From a checkpoint of a small spectrogram enhancement model: arch unet.
Rows from block 2 of a small spectrogram enhancement model, named by matrix and row number. Rows with one number belong to one channel. Each number is 500 + 40 x the weight over its row's rms, rounded and kept within 0 to 999. All counts start at 0. Numbers have three digits each.
After each channel's rows are labels from the 100 clips, of 14976, where the channel reaches its highest value: "peak on" is the class under the peak. Only what is clearly more common there than usual is listed. The data: strings of digits, spoken by a formant synthesiser in many voices.
# convs1: 3x3 conv (model.enc.1.0.convs.1.weight, 48x48x3x3, each kernel summed), inputs 0-47
# convs2: expand pointwise conv (model.enc.1.0.convs.2.weight, 96x48x1x1, transposed), outputs 0-47

convs1.45:502497502459484473536483459552486457467511481429463488585461472499529492555537558479480484509548453498373498471493534496459547500525504489584436
convs2.45:516443589461500485517494483441485477408438483479471524473566519528531465486509544501413480509506466560413455442587457486557432492532488482536473
peak on: /ɔ/

convs1.34:455423540517467493416483469546507424492550474554525502491460449557459497459548516429497490477462493518468557572481493452490508467498477567445483
convs2.34:516452440463483479520516515509544524549459469502546461497528480457537488453467494517431518504540481432487487478517472482414508503541566525598443
peak on: /s/

convs1.22:556541513602436469467540477556534534522457468507481558503499444480479482552519515449518493406523511532545444531553498526511516529536500480421527
convs2.22:478560434495429512459483529502513504503422496496471492467489524461506474512482589497507486432592574471485485439477474471526451476499449466475491
peak on: /i/

convs1.47:490514466532523416474502453475461469539418514457517486478517515441546477452468485543519501532447449490435476528483490462423507527532390500444505
convs2.47:444498565597474486515519522468566513496539506570457490517608518492500500507460510503473478509463464427498518436489462494487539510494502476519490
peak on: /s/

convs1.14:504498513459508430491392507524489536541574503444430515440476506463499433478499526557543498540546512571535468481446445523451512508460507491545490
convs2.14:479581507479500496490472495491576543529478473518559522473541494473547569542477447529489454483602463591497494426431495504522531506563466470543530
peak on: /ɛ/

convs1.19:506493472428501485471505456533436477488397492485506508496485469435462506476512482493592517510454505498485403496545412495512532507412528483473541
convs2.19:512483541539496447478503503504440512477552474486422506476559536491481486526512489450499473523482477575538448526514483508557455517553544468448545
peak on: /ɔ/

convs1.36:556517512542497524495484522554566544499499554531526527527467492502477574563518539488445500535549575499601410460533496511529479494521515575531496
convs2.36:500554505522561541556494455528485530510500502469488557521398480466517571467501479510530475467595502421519501472532603496468535523458421494475502
peak on: /k/; /t/

convs1.0:520486508495513511467523468525479515465581494476489494514515512511495526501523536509714502506513493497516520555510462500507508493571488488558495
convs2.0:512509464476540419470504511541479498494569498448525550491501448476493528508530434536527521525492548465513498489505538429520439509490514547533543
peak on: /aɪ/

convs1.24:509476532509557488458490466481519438520481434530521510501437449498536572549496465463533480506455463559499494495533539386425533468513435548515476
convs2.24:443495443464533482516462459466515547550484537528522529497551505556504463580394536443509535464416490502490505532506461468517567510494487570519494
peak on: /ɹ/

convs1.37:501480532466546545476447511575460506506510530528568510506550512500530500489529508529431541515503498552471483605489495515459461543501638469495520
convs2.37:440485552454476506515471495514498487467660496460531408480540523462481494510510485489475565477460492417535511469513585486455498536505483511481469
peak on: /f/

convs1.8:517502436507580466458516483488527509527503491471524517444537455479541496440474546616425510529486542508540524524532484488479504529595525440454531
convs2.8:479501578469524461492517443466438447438489477487536524536531484468498483497484442555490454532489478459499495531501532458480457481497531474536460
peak on: /s/

convs1.21:500530453477501440478483415448431461499441449471446460546457552455476451511502498466630485470483486477463508468500492488508488517504421503500502
convs2.21:494498498505492530495573497558538453622479555464454489527550509538454508477494518489536482459481524475498511413521490485422595501470517481484509
peak on: /aɪ/

convs1.27:509507515469482519483480493578399514490488504498499418511431449491476512511556518439599500475556425468491517518457526514435513494491566473494457
convs2.27:495546457517489469494471515491476455530517531502482576570424502542444507577518470480494443508517464483528591496429474453569479460549503501513545
peak on: silence

convs1.3:478532462445468481500506537447474530449559504503523430459449481470437483478491546447564468540511441479429431532443439465475481480484434475480495
convs2.3:540523465439509508443554498512493472461529609506549576532463501427458536517503443540406487499494564459497499506500459494509480476521488521511493
peak on: /s/